A small sound classifier, trained from scratch.
Model: norm layernorm, patch size [4, 4], widths [48, 96, 192].
Rows from block 6 of a small sound classifier, named by matrix and row number. Rows with one number belong to one neuron. Each number is 128 + 32 x the weight over its row's rms, rounded and kept within 0 to 255. All counts start at 0. Numbers have three digits each. After the name is the row's rms in percent of the matrix's.
After each neuron's rows are labels from the 100 clips, of 14848, where the neuron reaches its highest value: "responds to" is what is common among them. Only what is clearly more common there than usual is listed. The data: phrases spoken by 400 fixed synthetic voices. In brackets: how many of the 100, against the usual share in percent.
# fc1: MLP up (model.blocks.6.mlp.fc1.weight, 384x96), inputs 48-95
# fc2: MLP down (model.blocks.6.mlp.fc2.weight, 96x384, transposed), outputs 48-95

fc1.92 084:124168105164124131148103129123137152152129137091086133155106139105093127131094154127136114136075149159042116160119133181136210146093177112147178
fc2.92 092:152141130118144122110178117127132094150175125105131193123110110134130146148161157159175163095080146144117121192100104133089145162130173134124115
responds to: low voice (56 vs 23.7)

fc1.6 101:131149128104124074141084116124087133185110151110073138173135166059124124159163136126098090126160135116164160168154166115085109096113068159161096
fc2.6 093:094152130142122201189090158102122153107091116105114138125122117048167086079104110153149175111095111122175183173128166154131143148144145194141140
responds to: high voice (51 vs 24.9)

fc1.113 096:155082134143124118089111156152171122187103132079155104174096158129171114121130121086134147128180108193125156111134129170170108088124169140146135
fc2.113 092:093125203165080146114000142154131133098138132146073131124168151137130148123178091101106115148141152111160100143169133123139128161118108087148125
responds to: child-like voice (50 vs 22.7)

fc1.153 104:111132093133117137166139165135108162093153121076141106158074105087191094145178142117101119123179087153070183111169157134132190135188118038153093
fc2.153 089:059073130094136095157227102156125052144164121180173133087120169142116128190139136105168163071127176171126132136174068180125145118156158122121169
responds to: low voice (72 vs 23.7)

fc1.73 078:108209082103136131146144136086119152089148121079139122123147091092099119147129165080114170149147102063192075143206132097100118120141080146121129
fc2.73 084:130152135122089133146000139095093109131110179125094156115132147109090148155096106114108148161121194148163094146128141100095095148115155127171164
responds to: high voice (51 vs 24.9); child-like voice (49 vs 22.7)

fc1.159 075:146164187162099120126107122169133085160127099116112119119130125141156068150145106131118109114166096090099100123091129128184142158170141076172120
fc2.159 068:156179116169116138151109130137094118095147151134157119117085128041133099146096174069137152110193163099175136099170101136173102133086137128199117
responds to: low voice (52 vs 23.7)

fc1.37 104:079152114105157145141104138111158126188109152147145115167164069146110093138077136059125134100164173190155163131176137172091109148120115138115111
fc2.37 109:127114150144111153143000175121131168126138158135139115098121125113122108154124122119133118119139121146119115121179167198129158150107115164109118
responds to: high voice (74 vs 24.9)

fc1.170 104:144088104122081114142100160099169125093141200131106115136157064184097067196156076143140149127141093130151108102075097074123121163160133080077111
fc2.170 097:191169086132107131103174172157051105109157158109128128090166116124142138113201101152116092167130100116115126085153121200118133143149094114159046
responds to: deep voice (61 vs 28.7)

fc1.117 104:128178096145187146087120113132072153092146161104081096116146086146140120094155080108151201096159193074123120186132121071113122107200084118158096
fc2.117 096:087120112126157118130018184110093166108099116117096178133134169131194125150081121158099093109086109075112175126099164109104105119090196107160132
responds to: child-like voice (95 vs 22.7)

fc1.9 104:127164123138113126118156161145108159093121091061054179154087099093178103122171144142131127123176099165109220144160179140108160131145083093102122
fc2.9 092:122120129101228141155163114133136116050154159121146127124152082158112114125128144118192150124129152099101123125098099192121118124117160149150118
responds to: low voice (88 vs 23.7)

fc1.371 120:121088064121144126137127105205072131095135105120110089175123131176105102161139077073126110129130133140127176095101101155125072216096120128074083
fc2.371 106:119081169114060159125153145164118109114042183122104136137168097115096146112122097110128102122175138105057115103137133092095177108144126160167077
responds to: deep voice (62 vs 28.7)

fc1.86 108:093149131146131105099109164106097081087146070121127142144109135126163136138150136109131131123117158087113209161123170108077172165087143168143068
fc2.86 118:193122170134140132114087139096105129088104087135183120103100157166174154160104168141178127120154171173129149115099160112164123178098097135103165
responds to: deep voice (72 vs 28.7)

fc1.16 105:076089116151131119147152123107134100185106130116154176124146106113095139108164101090111108125181150088143073138118083153131144175120110083132122
fc2.16 091:110170098178105123129109094079082134140100161145085140127132099136109159085174101164116091094147125083093134152126137115166130079137145152201128
responds to: high voice (86 vs 24.9)

fc1.163 108:139123140139103161088203157100168152175155091115121147099167093153121028119195151127097120141132143173060160103171114173117096120152144120176117
fc2.163 114:130073069127134128129000118137131179153102125126159131123146115143112176109112154121144117099157124145127110126094169166112098130111144150152163
responds to: white noise (43 vs 12.1)

fc1.210 096:087078127141117092115100099154118112115143101202136182160153131171131125113153097116087125139121142126132113074119077093160060115151132025145136
fc2.210 079:115118099123110120106119152079144082169136187111144147122112048075140113113161165065129146059133070135109136152172150205121137130110101171112165
responds to: deep voice (59 vs 28.7)

fc1.121 100:126158136144163090101138127068151081142098057177080115153116113125083117085200159064177157173120148119183135118086081131135121106154144092134184
fc2.121 099:133108095153114133143115098137139095139132093114148111156124116112056155101147141038125141190178143134097165120133148253156130077121109149135153
responds to: high voice (58 vs 24.9)

fc1.42 097:108156122121185131089112136139081156082144144111082090115113112144183102090143090114137181117141223173136134178122133071087137159189117116210077
fc2.42 084:140103094146110136142064176160102116131119108085114152138159129132164183141102126183136070142133111082127154180120149106123121124052111095166110
responds to: child-like voice (100 vs 22.7)

fc1.157 110:141182086120120162103172145192077102150123106141115138109118077069163221168163111126109114095121140110147153143106086137102087176111173143173119
fc2.157 115:147161120115114156119089141085133073117085103100135132129127076143179158104169215129129143153173134132152085141155193160162143099142074133137116
responds to: child-like voice (63 vs 22.7)

fc1.151 104:133130150155186130089133120197124134126136122159113164157143057140167048148139086099135152095145154140184165198102154086085117147139098120178149
fc2.151 098:153127133171148163173078108153115129105121142053101136131184081140159159105155107101168081143132180097051134136102154166109055083122123140172084
responds to: child-like voice (97 vs 22.7)

fc1.176 101:098121099153165133110129160159130150145124163155122091108173115118150156159114158104164183073183110120184133137145128129108119141021074073176067
fc2.176 102:139083165168097113134005087164138130120128146096145120176200094139174134113146106110131166146131152141118097088106143145093112147104146136195129
responds to: child-like voice (86 vs 22.7)

fc1.149 108:106175070149147098129120134186158112144142156165127131104162143131133159157136108134162149081167118124200082153165121122120113126090157149113146
fc2.149 118:147128130154116151157000172110096136176165145072101103106171118145121103147156105125080123143135143137119129090180133174122119151146128148125091
responds to: child-like voice (62 vs 22.7)

fc1.3 108:120173128134138085090091104208095163116155128118103076089106124131113090089150079145163146149099162130145096102088163095149109151149118140154120
fc2.3 096:108134100202149154091035197140127144152124151134100109128166163138195179148089118177150121064110109080134137157145129113071140102134145156146100
responds to: high voice (55 vs 24.9)

fc1.140 108:133158114096128160190105090138139144094108159063157176136084122119138112146123153087132092118118154110115186154135100130142075119130193087094135
fc2.140 121:132128092118130114192000164134176115146141153121144136125121133137141113153156132105135157106123086151117112160151092196148160085129147134132100
responds to: low voice (49 vs 23.7)

fc1.196 092:140110160157154201145170110110117078096149126108160094175138073194105157166118074088114111095109110161138089093122143130156064137129126109178122
fc2.196 104:117140117146064143180156152104113150161092148113086155139112118133058047204186123110075060135165102130125127182142138140153148116127104175140151
responds to: child-like voice (49 vs 22.7)

fc1.353 078:136119137152147107097067138119146070127103126077137110096111100133133104132150100115186122129136227147115151115155142104153112120128084108119112
fc2.353 080:086159130149153171163198147139097130081098153104130160210134163125145138109165120128163079127056117108180206170130055064117102118149117079176112
responds to: child-like voice (86 vs 22.7)

fc1.125 096:112188094117142120109118138151052121118159151133075066115091151096146108027144078077109169103162188140136111218144104064106122134155098128166081
fc2.125 092:125123126195106153095006126172105130155119106111087146118128146135184185134106106152121099099077119066127152147163150094090093131089186098128142
responds to: child-like voice (91 vs 22.7)

fc1.195 090:112192086136156127076140117105086146132139133141142096112143103082154130080090090091147210104149135042112117161177157109094153072117091176111120
fc2.195 099:095157155131151129123000135163133173141119142122153154104126139114143152156094148146117123157096170111151134132143173107086110102184163122116162
responds to: child-like voice (60 vs 22.7)

fc1.177 072:087160139143138076064128097071136119100156175171132098118104136113163140141117132131095093141103123104152125199164149129105103135091154167141136
fc2.177 053:149128128131095134084091152083168105180152100109047134137075099109141148104118187071108197143130096085171173143143105147108151191129134121210139
responds to: child-like voice (61 vs 22.7)

fc1.110 100:110154131145143128163156099119136154140146137112175129146121139177091101145175172180165200159141129095108159163134092053117159096144149178138147
fc2.110 118:102137117140219102208162156113114121111111121086144168126126151103129159171044142167059122090145080117115084148069141144161132121104100159128141
responds to: child-like voice (96 vs 22.7)

fc1.172 092:162156133142137059094149116060149049136078151137115146111129152131128138130157132092098160122099099133141124119162156181097141189178178136113100
fc2.172 098:123123155155089109122000124176173104102130135131054153101148153147133118142137136100141115135130159071160128109108148131133113130091172094137128
responds to: high voice (64 vs 24.9)

fc1.360 104:086127088146100094141147122125162157123086209114125147106091074126111165121153124120123150154146104157167102122196139160145045153144176120148096
fc2.360 139:097124133141135135139000147124152162137110136148128116139121126146141130138125116138122156133160123155141121140115130147135134121147144131130130
responds to: deep voice (81 vs 28.7)

fc1.354 107:161167065146181149110102178108108152110142154110075089158137053130122178133103149122145144112121121109185123127135124147086139103080121157090132
fc2.354 115:142140138145112162185000149083147178093104144124130095145126104135105120136060154160165117150152123118117184125120155118105150115109142109153155
responds to: high voice (60 vs 24.9)

fc1.123 083:076135089153142150080101155171126137070110099092148083135135131130148170152139185123126155167135114170118115147141188132157097069151172112132092
fc2.123 072:146126159118112125094175118149157154188103156129124228100149137111083081171173172151087131169155102153135132086211139173155143095170124070111147
responds to: low voice (58 vs 23.7)

fc1.212 109:146199082126121119122133083110088124147160139116172088166179135149136070148091161185181150209186114161146142134198162122118082143064184170148171
fc2.212 116:170095205180151152158000150150126126069106133132144081127127171114123164119094107124118129125130119131079079147169073111134099157107123160121110
responds to: child-like voice (90 vs 22.7)

fc1.207 086:111120178109168124098122107189079213144127123054101156114169113078142109108096158093145097152103126100223153145184132129151106148098186108124121
fc2.207 085:117104135106146162117098081120146091081159163195063123121091122110136182093071111158125198162134163081130123138069135141117156104154105170131087
responds to: child-like voice (66 vs 22.7)

fc1.124 088:133114143117130133143143141112077143158101119142148110145097157140125093131084132152137147154140161061100142062128159139118100122113134072197126
fc2.124 065:111114137167129197128055140114114186139143102118147141103152078128085148143106174118109113117118125137133148157125174142193147142151140138118170
responds to: high voice (55 vs 24.9)

fc1.134 084:153161131159174149143100131099164101170152076192119175136133097163075124144139145070122111139135193087120166142167096130161129109069156139172132
fc2.134 083:105158131141106138143037123122096111115131071100135142079096186149176147088111141094132157169078151110149106155150099230115097094179114171180140
responds to: child-like voice (50 vs 22.7)

fc1.71 087:156130106134124106082141146184171127187057116105076084107119071113180080087100143146132166120174161164112121177175140133107107153124106139127141
fc2.71 099:192124136143138117160000105126190164162147137134141172146154127167162133156123148116134146097079085086140155136200127096119126179141141133127119
responds to: child-like voice (62 vs 22.7)

fc1.67 094:153181057133148144081156182144062117121134153144102079089130111091150136116118085073126177133122148111174127170115087130042085081120103106199098
fc2.67 106:146101145207073130134047161144168131094169142096139181100100142137115149148104156134130086151090130126150160175142144078078140123091136114154162
responds to: child-like voice (52 vs 22.7)

fc1.14 123:125159104107158088163089107087137116150110140131149122087038085139089138113156165114106182195115161114135139112183115143168068102090187093142054
fc2.14 168:129142138118124117133000142138138142141109129135136117137143148135123131120131120143110121120114114129108108136127138140143114146125129132128138
responds to: deep voice (89 vs 28.7)

fc1.133 093:143146165080111113094093101128119167139122119078146102191094060150140163159138170135065189141080159116145133147123080126152105084075151095140115
fc2.133 087:204128175100109136182000115158155095125139124154151166132100096155142161141116142101126123120144144157103147148083118165164191135121120092106131
responds to: rumble (32 vs 13)

fc1.178 094:133161102104188149109162119138110054119111160120140081147112077149196118086154150069100142117182107119126119187140109114086069139101172176116157
fc2.178 107:207103153115097113155036110151190124098144148147148102112106118143172123100124194121117074123098130149140106173229133149124111124081117123132140
responds to: child-like voice (91 vs 22.7)

fc1.31 091:103183132086196144127119149130112138181144105078119108150224104059119122121108113147101145123174126084179095148160122156095109088070148112134100
fc2.31 108:144155148148121121167000140122144142148118160128166106104137125115149158138099159107132118138103095082173110154119141150152119111159127190172140
responds to: high voice (93 vs 24.9)

fc1.142 107:119213107131118096132145104175139054114082102120100136073199165082139136119137114083132113107115089092162132071141177155119162123135058132088118
fc2.142 091:118152130175123152133000142162108107101182076117101111129184120135136143071176123154130109148156170153153120172120135138081115117164078165103121
responds to: high voice (80 vs 24.9)

fc1.127 111:123153074071179141098123127115111079154108149152165057119113138118098119155128191110143162140219093149172158113188135148100095077151111135136141
fc2.127 131:172139146153128086140000115130112146113103123106110083118151098110055152137110136102073103136132114122119115142134137150164110155108148166132170
responds to: child-like voice (73 vs 22.7)

fc1.74 093:096120113136092106068075112121098114081097114142101097116105125149106088126144103101146140180198056162099170092151168112120112184156101110109077
fc2.74 092:116118149124155165165157139136150149116140156115132149172136102147054127182141129092134089096100119117116164117165110123137109105097083157156122
responds to: low voice (55 vs 23.7)

fc1.192 068:148128164138159106130133167057118100175056086053120169139137131106146148174104140095129150158140167083116080148117106215088086095118186146114100
fc2.192 040:121164143147161166100000167123084126086094105142102120134152156143147066102151161145155132140122118092115110124117134160163097154099148116137120
responds to: child-like voice (87 vs 22.7)

fc1.155 079:102203093125168106088080133126083106118143110101156104129160052147193073089138159174088224133170101108142155164149119105112112133084139128149137
fc2.155 067:181114139159141118062050163126114082106121139226141164129106157147150090159074135150132118136106160087137120135137179130087103121101063158148145
responds to: child-like voice (77 vs 22.7)

fc1.346 098:118158058124070121106135166136162151144068165128108147158148144127142109145169139114109169071145138134155151095158138133144140146095188108158094
fc2.346 098:092047144116115115164011126178163073114161102145089129111119182169108117127129101116143155105141089158129093128157115123149096116142131074094208
responds to: child-like voice (58 vs 22.7)

fc1.213 124:061152066128165145115079129089147083132144119127063119098173123118130122114128204137107161126146167102122161142108128144181147076109172174149136
fc2.213 125:151100181103144113131092131151109150134096102135151172131098182134106078098093139049090145132130119131027099116146194141175127196134115078102163
responds to: high voice (51 vs 24.9)

fc1.126 086:102138130138136100129131147102115129003161144094105157175141121090074126118173163156163135109111147119112094164160137136114092165095138106106109
fc2.126 093:116141054104154129157091153077123174075162150136121142107158159064126143102155148109107140134176136106165160155099096193120126147166141141126076
responds to: low voice (65 vs 23.7)

fc1.114 095:122132058075180116148092154191108142153107128145131158101154166145186166106161095092121165165178087150182156141147117154130071125098147104110163
fc2.114 070:171099049185103116142000131135171124135145144122134131101144109113187126102126151095123165114131158128159087150120176153146117114124147106171064
responds to: high voice (63 vs 24.9)

fc1.58 094:129167110140061180078092113140126118109138132109126146122138076101133093059108175137121095138085097124087123089154155169124166112124110133142083
fc2.58 097:120140142098145187135049120080116145112074177124150128103105109123118119146159190113139169125106139111140200165064176126105136102147104131088151
responds to: low voice (60 vs 23.7); wide pitch range (53 vs 26.3)

fc1.99 119:091163182158132202059166114139141147202125134118125069131103130168125131127132130088126088118154064130138150149161065128137116134139094176153131
fc2.99 115:172142145137064094089118083090148073131183126050159137118127080107105134137113187187134056146144174120142167144139116130125130152108154140148149
responds to: low voice (51 vs 23.7)

fc1.1 101:153195097099162142077144094085112155114160117099143091081186072073101118159091127106132180122188082056193109140159144157090130110097116109088141
fc2.1 125:122141154156137130149000127128109112131120178135119132131116141125138133138108141102109118132114118123141096122107139108082104139144131164152135
responds to: high voice (74 vs 24.9)

fc1.100 100:129055107128147129172136137087095125064121166065078108130106083024166078159177152150160168137151138115118131165144142092147136117148148071179133
fc2.100 102:157117107118171135144255162194146119072125143138170115104148166196078134125172102110113186093171147189158104114148121167120101131111169135159148
responds to: low voice (55 vs 23.7)

fc1.338 113:063083057127137158137166097137045134103081140087103095127152110123124153142148131086093090151154134158100155106116073191157129105124126077133127
fc2.338 116:079095109105113141137099189101142106118071116170163197120144135144122116146111122091101170107175164149132117160197104140078122170145059125113136
responds to: low voice (65 vs 23.7)

fc1.145 088:120099101141146115150138097081170098148156064080040154096107177113125124153139144101110176131101149166137135074145140148105141134117171164202104
fc2.145 101:199091166180116059143150124156105146170119097163142124112093137144104117076138124091093147162185149174086090105133154206198115127141112090105138
responds to: high voice (83 vs 24.9)

fc1.143 097:193155187144111106117077157059140083089122144146093151054164126136159154135175107174134181164122132114132150115159150116138124139157132101186090
fc2.143 119:188166102163107130101000156160134121116122116146140133125128138129148131142128143124162131135158105099158126135119178145131155205128141136119149
responds to: pink noise (30 vs 12.4)

fc1.15 087:129123105133145158169142155135076131126127157057084128102081106060151087149179172127168133121132141126164148145146094136118147105195133056139150
fc2.15 085:135124129124126180148225135159158068137078132095117143136116117164133118124119164140137174071162149131163144130143060190077062144124175138156124
responds to: low voice (79 vs 23.7)

fc1.40 109:113114150150160126095210069118089081109102128118085108132112110084117159151084096123130081151128104143110083130189116148169138130139136135133104
fc2.40 085:135152135100180153144026195124116141118113166111088103163119186169189140108144056122149106096141121056156108142066112120161111084155122129151106
responds to: child-like voice (58 vs 22.7)